A small encoder-decoder audio transcriber, trained from scratch: adamw at rate 0.0019.
Rows from block 2 of the text decoder, named by matrix and row number. Each number is 128 + 32 x the weight over its row's rms, rounded and kept within 0 to 255. All counts start at 0. After the name is the row's rms in percent of the matrix's.
# fc2: MLP down (decoder.blocks.2.mlp.fc2.weight, 320x1920), inputs 270-323
fc2.168 091 [ 42 114 153  93 163 110 121 132 163 158 133 173 108 167 127  67 137 132 135 174 168  90 163 121 140 119 124  80 130 112  95 108  80 138 142 171 146 141 109 136 157 156 146 215 144 175 158 159 117 139 103 139 152 113]
fc2.169 100 [118 126  78 107 129 170 107 153 148 135 100 107 120 149 112  88 104 149 113 163  88 115 120 201 157 125 133 142 111 119 144 138 105 128  68  81  97 153 101 142 158 102  87 131 129 143 105 121 122 172 109 141 145 157]
fc2.170 156 [119 131 100 149 133 115 137 129 132 108 117 124 124 128 119 130 124 129 124  95 126 105 122 133 106 119 108 170 113 105 121 127  78 144  97 119 109 138 127 144  96 136 128 175 112 127 100 136  97 133 106 115 156 134]
fc2.171 086 [108  96 134 101 123 114 139 115 191 133 142  79  95 154 118 132  97 110 200 134  59  91  75 141 135 160 123 128 171 151 151 104  79 144 162 121 138 131 165 115 209 163 105 127 101 111 105 130 100 157 127 114 138 147]
fc2.172 085 [134 142  90 126  82 120 121 147 122  98 142 148  97 131 122 121  99 145 161  96 127  87 160 146 142  93 144 153 140 103 118 127 134 152 119 149 117  83 149 137  71  88 140 168 174  78 107 101 116 108 167 128 124 143]
fc2.173 090 [129 149 152 136 116 110 106 163  83 120 164 127 124 114 158 113 135 105 200 125 169 155 152 178  84 146 157 157 114 164 120 169 135 122 105 135  99 160 106 133 149 188 148 137 141 122 143 129 122 168 140 140 139  95]
fc2.174 091 [166 134 133 111 101 108 118 136 139 119 141  85 152 129 177 108 152 148 128  41  95 108 148 135  71 136  79 120  95 139 109  83 151 148 112 130 152 111 155 139 190 128 181  97 140 119 110  91 122 103 159 123 150  79]
fc2.175 085 [119 108 123 125 102  69 117 134 154 189  99 138  87 148 174 123 171 155 139 149 158 135 134 132 125 124  95 149 142 102 127 143 106  98  85 125 107 141 119  65  78 100 120  79 181 105 145 125 154  79  99 151  96 122]
fc2.176 083 [ 91 127  90 111 100 132 122 151 178 108  92 102 126 118 144 107  90 149 155  78 172  89 173 129 135 146 127  86  84 154 130 100 111 119 115 142  88 163  94 100 123 125 128 196 128 104  93  87 161 120  77 141  91  68]
fc2.177 093 [144 153 126 125 142 117 113  85 126  83 115 133  53  98 116 171 157 151  65  64 111 104 149 120 136 108  85 128 127 134 140 170 124 118 120 151 117 102 196 157 153 120 100  77 100 108 107  84 145 124 129 126 119 125]
fc2.178 087 [132 152 156 120 167 129 124 152  76 133 137 121 182 121 157 110 100 135 163 118 105 100 126 116 129  92 107 188 153 107 171 152 152 147 102 181 145 138 129 123 114  94 144 153 101 135 114  75 137 168 128 124 143 154]
fc2.179 082 [137  81 167  88 181 148 140 127 125 147  72 137 189 102 134 120 172 134 129  92 171 148 146 135 182 143 112 200 157 114 148 114  97 123 160 178  96 127 153 141 126 144 125 179 109 171 145 143 175 134 137 161 158 120]
fc2.180 089 [113 145 148 147 144 115 132 117 125 174 129 136 149 133 133 113  98 146 197 128 118 148 156 105 120 138 118 116  83 119 119 185 121 101 146 178  87 146 108 170 155 138  98 107 161  85 175 127 104 104 163 153 166 164]
fc2.181 094 [113 141 106 173 155 160 138 151 166 131 121 112 146 154 125 131 184  72 140 152 149 122 161 161 133 167 122 153 167 112 102 135 134 138  82 146 126 168 111 169 166 159 120 141 119 137 166 128  99 101 140 107 190 133]
fc2.182 078 [131 124 137 114 179 104 103 116 107  79 156  84 109  95  67 120 152 120 219 131  83 128 106 128 132 206 171 114 136  99 124 122 148 176 182 139  94 119 108 134 181 159 111  85 152  99 134 156 101 137 131 195 145 158]
fc2.183 090 [134 129 100 134 121 118 131 120 133 135 144 109 148 122 160 142 167 137 103 116 122 143  82 148  96 167 108 176 148 118 137 117 116 148 117  77 107 126 136 142 152 143 100 171 103 186 125 147 153 161 117 130 126  95]
fc2.184 091 [154 162 130  42 103 100 156 152 137  74 109 101 146 112 112  89 141 130 102 184 136 163 140 141 142 138 110  84 175 136 164 129 165 165 132 106 105 104 105 128 166 105 154 149 130 139 127 141 148  81 142 132 175 123]
fc2.185 083 [160 118 123  88 108 132 149 133 108  95 123 106 122 135 105 152 155 131 178 144 119 117 133 103 110 166 135 212 142 146 101  84 155  91 138  97 109 154 124 104  86 140 157 123  77 124  98 142 140  94  94  76 147 141]
fc2.186 087 [151 173 137 190 102 110 130 132 154 121 140 104 143  59 131  94 151 130 191 128 151 148 147 168 165 110  74 162 131 139 139 155 153 109 156  99 141 136  94 174 142 169 112 153 115 150 123 152 164 111 120 116 112 104]
fc2.187 090 [ 69 131 130 131 147 144 183 125 151 134 110 100 145 165  97  99 154 100 111 144 117 146 106 122 141 167 135 118 110 156 110  87 101 101 101 105 115 108 159 136 157 136 133 141 112 126 151 124 103 135 121 119  82 173]
fc2.188 115 [213 129 124 187 120 155 116 110 155 147 125 107 150 161  96 157 132 176 129 172 129 119 165 144 118 145 131 141 113 137 130 133 120 162 132 161 105 107 155 127 110 148 136 147 124 153 125 162 126 118 136 113 138 155]
fc2.189 085 [157 120 144  98 153 122 104  70 112 170 117 137 103 137 108 173  84  49 181 143 131 116 126 130 164  74 146 103  89  75 111 110 178 132 124 137 122 133 154 189 113 177 125 109 145 114 118 113 201 120 125 139 119 143]
fc2.190 091 [117 133 110 139 136 155 141 100 126 158 100 106  93 139 157 166 112  83 141 163 163 131 116 132  96 119 125  95 124 121 124 155 127 172 138 120 171 138 123 113  96  98 173 118 166 109 190 117 130 183 180 186 103 134]
fc2.191 094 [160 149  85 130  89 124 175 154 135 133 108 144 118  97 173 117 169 118 171 129  95 123 126 115 149  77 105 150 143 131 107 136 149 109 128 120  84 145 170 123  49 105 119 152 148 112 114 143 136 180 140 103 158 146]
fc2.192 090 [158 108 148 114 144  74 118  89 106 105 135 156 146 148 102 111 106 105 208 180 114  87  99 127 152 145 116 154 125  83 159 145 143 132 134  52 141 147 113 173 141 121 125 131 109 101 107 119 151 167 153 130 111  82]
fc2.193 089 [ 68  96 152  98 145 111 139 169 159 112 129 156 157  80 128  96 121  83  59 133 159 162 104 131 163 110 192 131 144  95  71 102  99 169 148 120 102 156 132 167 178 182 127 122 148 148 192 151 163 147 123 118 146 116]
fc2.194 103 [108 146 149 152 164  86 126 136 139 112 119 179 101 160 148 158 112 116 164 119 105 103 120 135 169 138 141 182 151 134 153 134 143 115 113 107 163 147 172 173 105  98 137 163 158 135 117 140 140 119 124 132 120 118]
fc2.195 081 [143 108  89 139 154 138  77  81  92  87 105 126 104 116 113 196 139 129 113  75 147 137 154 105  95 124 183 111  92 136 149 131  82 141 159 141  86 122 121 122 153 127  99 128 110 144 170 124  93 164 151 109 105 145]
fc2.196 091 [113 134 120 144 134 102 119  97 143  72 176 166 106 176 107 124 123 115  66  71 131 105  98 147 112  87 201 120 154 127 142 161 137 169 135 123 144 157 127 108 147 147 121  96 167 114 139 106  94  81 101 110 109 120]
fc2.197 086 [ 58 163 180 131 183  97 158 128 153 194 148 150  81 143 120 148 120  79 155 136 139  93 133 140 145 138 152  67  97 151 144 130 112 126 152  98 197  78  71 171 151  73 135  96 151 196 207 145  97 122 130 129  87 118]
fc2.198 096 [ 74 119 142 125 160 157  91  72 148 122  98 145 167 106 122 125 163  96  48 136 133 131 103  98 138 136 120 156 131  63  95 112 155 134 104 135  91 154 123 127  90 124  94 146  94 144  85 162 139  89 109 179 102 106]
fc2.199 089 [156  84 113 125 133 144 141 119 168 177  82 173 112 111 106 117 185 157 149 127 160 114 159 114 107 164 146 129  75 144 117 125 127 152 171 119 128 107  91 156 118 130 119 147 125 142 159 113 116  80 157 109  35 103]
fc2.200 086 [142 138 128  81 142 124 168 142  94 137 158 157 154 120 128 110 131 104  71 123 193 158 180 167 183  95 123 151 155  90 129 110 133 161 163 119 136 144 104 126 144 131 100 131 144 189 182 106 116 165 168  97 108 159]
fc2.201 094 [139 101 122 111 118 106  67 144 155 147 161 150 115 133 143 121 142 112 126 126 137 149 150 126 140 130 104 139 112 128 162 104 143 135 143  71 141 184 136 150 187 123 140 114 169  72 177 133 120  90 105 140 140 164]
fc2.202 103 [142 162 149 157 150 150 134 129 128  92 125 133 156 137 138 144 169 163 132 127 135 164 122 110 153 131 172 144 154 126 125 109 193 150 166 128 126 134 135 133 160 159 181 150 125 139 154 130 139  85 144 154 140 100]
fc2.203 094 [147 119  99 157 136 149 135 126 116 137 161  87 153 128 138 135 106 157 118  76 144 100 139 163 143 116  92 139 113 132  95 126 147 141 124 170 168  92 120 114 104  97 185 112 122 130 138 144 103 144 209 158 146 133]
fc2.204 092 [116 130 126  99 131 162 114 138  92 115 113 111  71 152 144 132 125 122 149  61 155 120 108 119  98 103 138 114 143 126 150 122 111 107 193 136  89 172 140 133 115 113  59 114 131 128 138 122  89  95 130 142 137 111]
fc2.205 082 [152 168 108 150 114 139 131 124 105 114  84 129 120 102 169  86 149 153 122  86 246 150 170 131 126 172 207 183 139 133 144 138 121 165 100 144 192 148 100 159 174 165 171 225 167 162 137 215 203 146 112 163 114 144]
fc2.206 099 [111 124 126 113 141 105 144 120 124 109 120 153 155 147  98  89 145 132 133 166 164 107 116  91 142 149 105 136 167 109 129 114 187 148 125 165  99  83 107 128 112 135 156 157 136 101 123 124 124 110 146  91 124 120]
fc2.207 092 [101 104 123 194 153  67 145 106 109  87 155 159 182 136 116 121 111 114 167 138 154 152 164 107 116 155 164 140 102 141 124  86 132 188 190 126  90 153 150 101  81 115 128 116 172 148 169 122  80 130 100 145 191 133]
fc2.208 099 [ 70 119  84 139  99 161 115 109 120 124 125  77 148 107 145 110 135 105 136 116 117 138 122 130 152 118 132 131  99 127 155 132 146 133 174 128 119 135 151  88 150 158 102 107 129 156 139 152 158 133 125  98 121 168]
fc2.209 087 [109 174 141  88 115  66 131 141 154 125  92 174  67 132 150 177 182 117  90 115 131 132 158 162 141 108 133 131 113 127 150 119 120 104 154 128  88 139 150 117  86 130 156 156 146 118  72 134 135 137 156 116 116 114]
fc2.210 088 [175 140 131 133 128 130 152 121 137 133 132 119 122  78 138 105 119 153 108  95 137 134 129 143 148 150 111 126 124  74 150 143 131 130  96 121 143 144 107 151 122 123 139 148 159  92 114 125 111 157 108 124 144 154]
fc2.211 088 [144 138 134 111 121 130 176 126 168 125  47 120 101 111 107  92 110 147 138 142 107  63 130 148  95 116 123 128 104 128 147 108 132 168 156 115 129 164 131 167 118 132 132 114 137  72  96 129  83 135 139 170  69 165]
fc2.212 084 [ 81 140 155  71 136  91 118 140 138 167 127 186 123 139 127 102 168 156 172 179 112  87 154 149 133 141 167 138 150 116 106 149 131  75 100  97 152 104 120 193 145 149 107 173 142 145 136 103 129  81 111 143 149 121]
fc2.213 084 [172  74  91 118 130 165 146 131 141  87 132 138 138 160 169 151 188  67 119 158 178  94  78 124 118 103 129 126 165 109 176 159 148 137 165 158 101  94 131 157  62 112  75  79 136 140 102  97 139  94 136 141 141 120]
fc2.214 085 [159 158  96 101 135 146 140 113 144 125  97 110 129 139 145 125 135 103  87 130  96 155 132 130 172 136 142 121 146 148 138 142 155 126 161  91 129 132  97 112 126 121 112 136 149  90 134 166  78 100 112 130 124 114]
fc2.215 089 [190  96 104 146 105 116 111  59 136 184 128 101 153 166  83 111  76 116 159 182 111  89 125  70 145 167  86 147 185 153 150 148 118 105 107 134 112 153 131  65 136 157 126 175 156 103 124 151 111 141 123 120 140 125]
fc2.216 096 [ 65  87 112  85  66  81 147 158  81 170  85 151 124 149 143 125  64  91 129 134 137  91  88 130 107 127  91 108  91 113 121 115  98 122 136 150 115 144 110 155 114 131 130  89 113 152 165  97 127 137 108 114 142 139]
fc2.217 091 [ 49 119 135 145 130 140 143 151 110 128  98 117 148 124 136 104 112  73 132 153  94 143  77 174 129 125 126  87 129 142 110 121 128 133 136 117 164 129  88 145 112  86 149  55 117 160  79 101 139 119 171 139 124 138]
fc2.218 089 [ 79  64 116 127 123 115 167 102 101  99 141 156 177 140 103 138 124 124 122  93 123 113 115 104 159 139 104 103 123 140  95  83 104 128 137  90  87  90 119 120 134 122 147  88 101 116  91 103 150 109  65 162 116 137]
fc2.219 301 [153 121 137 145 130 168 122 137 132 136 134 146 144 125 145 129 131 132 134 156 133 135 164 141 158 122 149 154 130 126 146 136 149 137 130 135 151 128 130 128 169 124 108 169 125 121 133 134 138 136 140 141 171 149]
fc2.220 092 [218 119 121 123 129 147 142 110  60 105 146 151 120  58 140 107 162 130 161  67 118 133 135  97 111 124 101 116 112 108  92 121 158 127 144 143 106  99 111 138 127 173 139 128 145 114 106 142 105 142 127 192 105 178]
fc2.221 089 [119 108 118 104 108 143 185 141 127 118 152 155 124 129  88  89 153 178 105  60 104 120 173 140 104 138 124 104 138 143 110  98 110 103  84 105  72 129 158 124  69  76 129 100 130 112 109 135 144 128 132 104 129  94]
fc2.222 095 [179 134 113 206 142 131  81 126 117 141 163 140 163 118 109 129 112 164  74 178 150 154 174 124 111 143 106 182 166  32 102 170 117 137 180 152 143 165 188 107  78 112 135 174 155 179 193  92 117 145 134  94 140  87]
fc2.223 080 [126 164  84 109 139 130  89 173  92 119 107 117 155 123 165 139 164 115  79 139 156  99  97 133  93 124  87  98  80 125 134 112 130 158 119  93  91 122 127 130 181 171 167  94 129  82 123 147 106  76 118 110 168  98]
fc2.224 086 [184 146 113 105 155 143 115  81 126  94  90 143 101 105 107 101 131 131 151  84 208 167 139 156 144 163 129  44 117 106 105 157 134 127 131 116  95 134 156 188  97 203 139  77 158 147 144 186 130 128 101  99  75 111]
fc2.225 101 [120 124 156 161 126 108 124 109 152 167 107 145  90 132 125 145 111 154 187 115 116 119 111 125 160 141 107 129 141 117 192 132 124 118 120 135 142 150 156 126 125 132 136 147 155 137 190 149 151 168 118 185 119 137]
fc2.226 093 [ 67 149 137 139 116 143 152  90 118  93  92 143 166 122 153 122 155 128 159 111 141 127 109 155  53 110 145 152 102 121 108 129  90 123 152  77 140 129 104  83 125  69 110 105 112  97 147 138 132 105 147 103 164 113]
fc2.227 095 [ 81  90 121 140 148 119 146 149 102 104  94 172  97 130 104 122 125 124  73 105 156  96 135 135 139 153  96 127 113 101 121 119 167 130 142 116  94 147 155 123  64 159 184  28 155 146 120  85 137 128 134 119 107 161]
fc2.228 098 [217 125 140 147  74 125 110 154 172 171 138  80 165 105 151 131 141 168 168 195 148 201 168 130 160 150 162 132  92 103 122 122 186 125 161 113 144  89 133 161 134 130 140 146 130 121 144 149 121 135 173 161 168 140]
fc2.229 088 [ 29 155 129  86 122 126 179 100 129 100 124 111 161 125  93 123  81 123 101 173 132 122  86 161 155 130 113 136 140 122 122 136 127 131  61 113 140 143 129  99 141 138  80 141 155 197 149 170  98 120 111  98 112 157]
fc2.230 081 [130 130 151 101  75 135  96  89 117 128 147 108 133  87 122 178 136 127 109 139 127 143  56 120 144 110  49 127 186 142 133 197 100 136 146  78 120  98 180 126 115  66  94 147 145 195 142 138 179 167  74  92 136 111]
fc2.231 085 [164 130 115 119 122 103 155 113 132 108  98 104 146 150  89 116 149 106 107 116 103 110  99 108  64 103 119  83 152 153  70 111 126 152 126  80 136  60 203  96 133 161 135 166 146  73 148 148 115  78 135 136 122 179]
fc2.232 086 [118 163 101  90  90 122 113 141 157 153  84 113 120 146 128 110  88 115 102  82 113  88  96 128 117 125 124  68 138  87 103 116 157 139  70 135 101 130 132 150  46  98 110 115 110 126 107  89 135 135  86 113 106 140]
fc2.233 090 [140 155 100  91 191 141 129 142 123 152 151 150 186 142 154 155 164 144  49  71  93 175 139  85 160  91  96 170 166 115 107 151 113 111 177 150  83 168 102 150 159 162 147 154 121 136  84 143  71 107 179 118 159 142]
fc2.234 085 [160 125 132 152 201 159 130 127 155 127 184 116 191  73 165  78 166  99 110 133 155 151 141 140 127 102 173 118  50 118  95 159 171  96 112  97 181 138  92  98 136 172 171 168 146 120 133 140 103 159 108  59 129  45]
fc2.235 089 [131  60 121  95 153 189 156 142 121 208 117 131 140 199 151 114 142 121  79 178 119 103 141 209 148 122 135 143 131 138 141  98 160  93 141 132 138  96 143 128 157 141 180 113 125 102 157 149  86 143 136 148 161 139]
fc2.236 092 [135  96 125 195 119 148 161 148 137 157 164  98 125 149 147 183  94 132 117 161 116 115 154 105 113 165 139  97 135 137 146 154 143 117  85 133 136 143 103 168  91 151 106 183 112 101 200 184 111 131 120 112 124  91]
fc2.237 092 [ 78 161 117 122 148 127 170 122  98 147 142 165 133 167 156 189  95 127  84 158 143 151 138  90 136 105  55 154  93  85 130 107 130 160 137 163 121 105 157 160 113  92 151 129 145 126 101 139  93 128 140 123  73 153]
fc2.238 092 [ 59 109 205 117 159  86 105 150 162 163 173 114 149 119 140  84 161 120 105 148 150 117 117 105  85  88 112  85 172 117 126 100  94 132  95 185 120 134 133 139  86 110 137 121 117  90 144 129 158 104 118 135 146 163]
fc2.239 087 [140 120 174 118 117  95 126  93 116 135 156 118 139 129 143 108 151  73  92 162 115 174 126  44  85  68 161 135  87 186  92 170 154 148 137 172 146  94 122 139 149 114  96 157 100 102 148 143 117 121  57  86 147 139]
fc2.240 084 [131 166 159 138 160 153 160 110 134 137 140 105 123 144 149 126 159 145 158 174 171 134  91 116  99 104 139 112 106 117  99 138 143 117  76 136 159 122 155  85 180 152 158 153 172 193 123 185 100 184 105 134 180 138]
fc2.241 091 [ 53 158 167 114  75  88 153 115 133 137 169 121 157 163 143 106 158 141  71 128 152  90 136  89 115 116 116 157 144 128 162  94 122 161 115 190 132 112 172 128 142 145 111 135 136 109 101  90 153 129 124 130  98 128]
fc2.242 092 [133 113 145 126 113 156 103 110 163 210 127 105 149 128 142 126 156 131 136 178 131 128 133 200 121 117 133 150  94 164 187 117 128 102 133 179 116 149 120 128 164 139 112 164  83 156 106 192 127 175 140 155 177 162]
fc2.243 086 [111 144  53 104 106  97 112 155 130 120 137 120 100 108 136  95 194 129 134 200  78 109 122  73 128 121 133  97 131 121 162  92 110 120 130 127 183  93 148 147 155 135 152  81 130 114 111 143  96 132 181 134 129 113]
fc2.244 101 [155 118 150 145 149 195 153 162 130 116 130 135 139 101 130 121 146 102  61 119 137 120 116 108 145 113 155 151 139 123 148 184 191 105 155 134 131 165 138 125 168 134 108 115 115 135 100 138 139 122 137 182 141 187]
fc2.245 109 [ 67 142 131 108 124 154  83 139 150 104 130 137 142 106 105 113 140  98 197 145 101 139 131 163 106  75  96 110 133 144 141 132 157 105  93 130 135 118 134 125 129 120 146  53  97 104 110 103 151 165 156 140 136 174]
fc2.246 087 [ 78 146 128 169 168  95  85 157 117 140 155 127 161 121 104 102  85 128 166 144 123 143 132 106 118 104 167 135 117 118  97 182 128 100 103 142 110  81 137 108 145  97  72 174  96 144 121 187 181 133 141  86 137 124]
fc2.247 096 [103 132  97  96  91 142 150  93 104 130 188 111 152  87 121  99 106 129 108  91 161 121 135 140 104 152 127 142 102 140  85  35 132 135 127 125 100 126  83  81  94  74 146 102  98 125  94  74 133 149 171 145 149 107]
fc2.248 098 [109 128 100  79 114 123 148 105 131  89 126 105 116 116 149 131  91 110  83 135 120 134 111 126 183 138 126 102 149 111 165 118  91 121  92 123 164 127  96 119  68 116 186 105 107 129 150 162 134 118 146 167 142 104]
fc2.249 089 [112 104 157 123 139 121 126 129 110 108 119  69 136 136 165 130 140 123 176  98 127  91 121 126  71 115  83 104 137 122 172 116 117  86 117 120 115 142 108 116 129 101 100 126 157 128  88 126 131 134 122 112 139 136]
fc2.250 088 [129 139 121 176 115 124 152 115 132 123 137 102 169 120 207 157 169 137 125 124  84 143 201 140 158 153 120 142 194 162 127 187 164 131 158 163 151 140 108 117  85  95 139  59 133  87 167 125 112 138 152 154 141 136]
fc2.251 089 [100 183  79 125 120 128 153 123 153 188 168 124 159 157 147  98 107 147 126 104  96 212 133 135 124 158 117 181 170 185 105 182 203 153 134 144 104 151  81 132 137 140 107 121 104 100 136 200 141  76  90 172 133 126]
fc2.252 084 [ 95 133  93  57 141 160 169 133 142 129 156 155 138 119 159  93 140  78  96 137 102 183 145 132 175 170 177 151  91 135 114 126  97 101 143 113 140 136 138 149 130 158 131  56 126 153 164 112 130 123  50 139 155 111]
fc2.253 095 [102 130  94 194 132 158 125 131 127 145 124 136 114 119 122 116 125 122 121 108 126 166 138 135 113 117 156 104 100 114 140  83 155 122  70 120 157 128 112 125 131 132 103 140 119 106 111 130 115 153 145 167 147 115]
fc2.254 084 [107 132 149 155 160 174  96  97 146 202 123 128 123 117 214 138 169 120  61 199  89 119  77  79 150 111 161  97 108 124 160 114  91 143  99 148  95 140 165 130 172 159 115 127 163 140 108 118 139 187 157 108 117 154]
fc2.255 108 [108 147 125 160 128  89 139 153 130 132 120  93 132 108 119 148 123 130 105 122 135 122  60 150 174 105 139 103 131 147 133 110 139  96  95 116 162 170 148  97 150 157 139 110 109 166 104 107 131 122 108 150 174 136]
fc2.256 100 [ 89 119 136  42 130 112 135 167 116 106 138 123 126 110 108 112 105  84  99 147  95 106 134 133  86 130 129  93 138 120 123 126 120 131 143 133 159 148  87 117 176 127 104 121 144 129 103  94 135 114 128 161 121 136]
fc2.257 082 [205 131  91 116 105 203  93 139 136 161  82 144 127 114 222 126 171  74 110 163 140  90 143 121  92  95 114  94 116 168 129 188 135 180 117  79  86 168  73 129 111  69 152 141 121 157 131 138 143 117 141 139  96 151]
fc2.258 079 [135 145 108 174 138  73 116 185 139 133 103  82  88 139 183 142  80 145  81 142 144 148 116 159 188 116 111 136 183 150 108 123 120 169 144 139 125 146 207 135 144  70 128 129 162 155 129 155 119  93 163  77 137 191]
fc2.259 092 [117 151  99  94 117 108 129 127 117 126 112 144 119 136 133 117 154 145  95 172 106 142 128 112 101 137 100 152  98 152 163 128 100 111  41 132 118 117 106 151 102 136 137 112 129  89 123  80 137 108  80 151 128  82]
fc2.260 116 [153 137  98 144 132 167 138 160 150 161 143  93 125 120 143 117 134 131 122  92 157 148 100 175 145 102 157 177 149  89 126 131 124 113  97 107 169 171 116 107 132 125 124 150 115 157 113 141 111 131 125 149 115 135]
fc2.261 167 [216 144 158 112 118 122 130 145 130 149 127 120 127 117 140 127 111 162 141 177 153 131 169 130 134 134 143 198 111 116 143 141 126 149 143 111 117 129 138 120 147 121 130 175 132 109 117 124 122 122 107 132 191 127]
fc2.262 101 [109 122 158 126 104 157 135 116 131 160 107 123 127 123 130 102 153 107 140 115 145 177 122 139 188 111  78 110  80  88 137 111 112  79 156 118 135 113 154 147  90 112 143 156 188 101 111 137 132 107 158  96 141 123]
fc2.263 090 [128 144 128 101 169 157 170 148 185 148 174 135 116 156 132 106 132  96 109 177  78 110  45 109 131 135 113 113 135 112 104 120  84 141  77  99 107 119 133 100 126  92 106 150 136  65  83 141  82 110 123 146 140 148]
fc2.264 089 [114 144 139 140 119 134 167 121 135 158 137 142 123 152 137  95 152  77 113 102 147 154 164 167  97 106 115  99 117 130 120 116 140 185 172 117 115 150 137 142 115 157 101 108 127 119 107 123 156 125 132 116 152 133]
fc2.265 085 [ 80 134 162  98 120 119 139 153 102 112 120 138 104 130 125 109  98 156 155 123 141 141 141 111 155 145 155  69 135 106 110 168 108 126 153 104 127 102  85 125 111 155  97 182  70 130 138 121  94 129 115 102 116 160]
fc2.266 086 [141 151 104 118 153 107 148 115 142 122  96 144 128 123  98 121 162 150 139 116 112 142 130 154 106 135  99 100 112 103 106  89 133 121 158 108 126  95  92 159  95 109 142 109 116 106 150 136  86 117 145  82  89  85]
fc2.267 096 [155  82 133  58 134 159 140 167 145 117 149  98 152 140 130 120 122 131 177 125 112 123 114 135 142 129 120 161 123 143 133  96 134 104 173 136  93  98 139 126 120  99 146 126 105 171 136 149 181  89 160  93  91 134]
fc2.268 087 [159 147 162 106  98 101 115 186 109 144 119 136 127 156 139 165 118 169  93 126 152 175  99  85 160  96 137 142  74 103 141 116  78  82 163 159 167 131 135 142 125 163 116 114 142 117 161  87 135 103 138  74  93  74]
fc2.269 089 [115 112 110 119 114 156 117 117 112 144 123 143  97 149 123 156 137 106 121 122 108 149 157 142 152 130 133 126 116 120 144  95 126 116 145 120 164 132 135 147  99  86 152 170 130 147  85 125 103 134 145  97  54 141]
fc2.270 184 [182 129 129 156 115 136 108 166 145 143 147 120 138 131 102 139 127 147 161 179 131 147 161 142 123 111 137 144 120 133 137 137 147 127 135 119 145 126 143 136 166 137 141 185 154 166 129 124 121 119 131 126 168 146]
fc2.271 088 [127 115 157  90 150  94 106  92 157 132 112 122  88 108  84 123 175 153 120  59 160 138 122  99 159  76 126  99 117 132  86  48 134 125 117 117 129 129 138 118  79 134 133 113 134  77 166 174 126 118 145 150 109 157]
fc2.272 091 [228 173 111 167 104 136 136 119 138 139 139 132 155  84 174 125 103 151 115 134  90 161 157 111 146 171 121 187 124 121 156 138 139 159 139 145 153 158 123 146 198 155 161 166 158 150 123 121 126 124 163 153 118  94]
fc2.273 085 [121 110 159 114 133 119 203 162 114 118  90 101 173 121 112 141 142 115 119 214 135 150  69 148 108 122 150 110  79 170 127 119 134 134 185  88 117 151 179 103  62  83 127 194 141 109 108  85 114 148 174 184 137 125]
fc2.274 085 [149  90 113 128 135  25  99 129  98 152 122 137 191 112 126 183 130 129 105 131 121 121  97 114  83  94 100 134 142  93 128  98  80  69 103 122 103 166 146 143 141 125  93 142 184 158 102  86 127 179 140 118 116 112]
fc2.275 093 [163 129 100 137 147 108 141 120 153 130 128 146 156 112 137 114 148 137  87 155 126  92 125 124 116 153 127 106  72  87 141 159 126 154  80 148 124 102 158 133 131 177 122  75 139 115 108 116  98 132  73 130 116 148]
fc2.276 088 [137 140 176 103 107 130  91 156 122 123 124 104 187 122 121 146 150 127 165 110 136 150 130 142 101  80 117 136 111 163  57 124  88 134 141 125 122  98 141  89 114 119 100 123  92 128 122 189 131 164 128  99 119 118]
fc2.277 083 [158  94  79 129 101  83 130  94  89 134 123 102 165 117  96 140  67 102  77 151 171 112 113 155 189 116 137 115 119  36  93 146  99 116 138 122 123 138 147 135 122 126  91 103 125 126 143 158 103 141  90 102 137 124]
fc2.278 102 [ 84 131 119 104 137 136 129 140 158 129 126 135 116 113 133 129  93 129  49 120  98 113 129 132 118 115 116 108 121 155 103 100 142  91 127 162 117 164 146 124 130 111 121 127 153 112 133  96 101 169 142 135 122 159]
fc2.279 097 [138 129 107 127 123  91 109 110 158 131  96 154  97 143  88 111 137 132 151 143 157 135 146 116  71 137 114 139 118 167 116 121 135 162 167 109 122 138 157 118 209 197 126 212 174 110 148  98  78 127 122 135 140 107]
fc2.280 092 [136 156 118 113 136  71 173 149 118  95 103 155 120 143 158 120  94  84  73 148 122 200 157 199 180 140 151  99 115 123 117 202  68 124 171  93 172 116 119 133 195 140 117 116 134 136 109 201 127 133 145 130 150 165]
fc2.281 095 [ 98 123 128  84 114  25  93  95 109 113 106 142 106 134 129 133 117 146 169  98 144 127  78 113 130 134 149 110 100 124 151 107 115 101 107  94 133 104  91 115  93 127 153 151 136 108 124 105 117 106 111 110 103 113]
fc2.282 097 [104 153 100 145  88  98 151 187 148 114 147 165 156  83 117  64 125 118 130  82 161  88 119 134 155 126 144 117 132  95 145 189 148  82 167  71 174 166  98 131 133 154 116 113 113 107 113 109 127 130 189 176 137 126]
fc2.283 098 [114 136 100  83 155 137 101  97 130 190 114 114 123 166 145  99 141 145 233 107 164 101 143 126 101 145 148 188 146 147 150 147  56 127 126  62 130 153 153 119 135  85 109 120 121 107 109 113 111 100 106 131 157 100]
fc2.284 086 [181 161  80 171 145 122 168 109  89 102 154 128 101 130 102 142 186 110 177 167  95 158 113 151 103 168 119 119 119 136 147 166 147 121 104 163  93 104 104 156 134  19 142 144 119 164 173 103  79 157 117 138 170 175]
fc2.285 085 [167 142 118 153 181 198 104 111 169  68 190 135 143  75 130  90  96 141  54  92 162 194 105  80 115 147 119 127 114 111 166 177 132 106  92 131 138 103 111 146  78 197 100 124 104 108 171 118  99 117 143 152 160 186]
fc2.286 082 [ 99 120 133  54 157 142 137  93 121 151 124 131  83 177 125 120 143 128 146 100  83 150 142 169 112 109 146 114 172 145 100  91  55 139 152  91 133 140 107 117 131 115  91 111  90  90  99 101 147 158 103 142 159 139]
fc2.287 097 [119 132 127 125 129 118  96 136 143 115 105 178 126  57 134 177  97 137 147 169 187 107  88 110  83 116 126  74  73 127 148 156 134  89  96 124 124 120 137 103 165 142 164  88 118  94 139 116 101 140 114  99  87  91]
fc2.288 089 [190 127 133 128 111 120 169 155 122  82 103 144 123 128 103 136 146 116  43 107  96 134  92  90 111  96  89 155 135 153 123 124 137 137 143 156 111  93 112 152 131 133 143 116 140 114  99 156 174 187 160 116 142 118]
fc2.289 084 [127 170 118 122 124 124  71 142 120 169 103 114 143 149  99 155 174 119  66 195 123 158 156 153 113 137 143 144 118 128  85 198  72 170 122 164 138 172 132 144 153 202 108 136 129 177 130 146 105 134 108 164 125 137]
fc2.290 084 [203 173 113 104 100 194 109  88 113 137 130 103 100 125  58 101  59 182 151 180 121 126 105 168 144 104 200 102 187  62  87  90 113 129 100 142 120 152  76 122 133 131 140  90  91 122 155 156 158 110 115 139 137 122]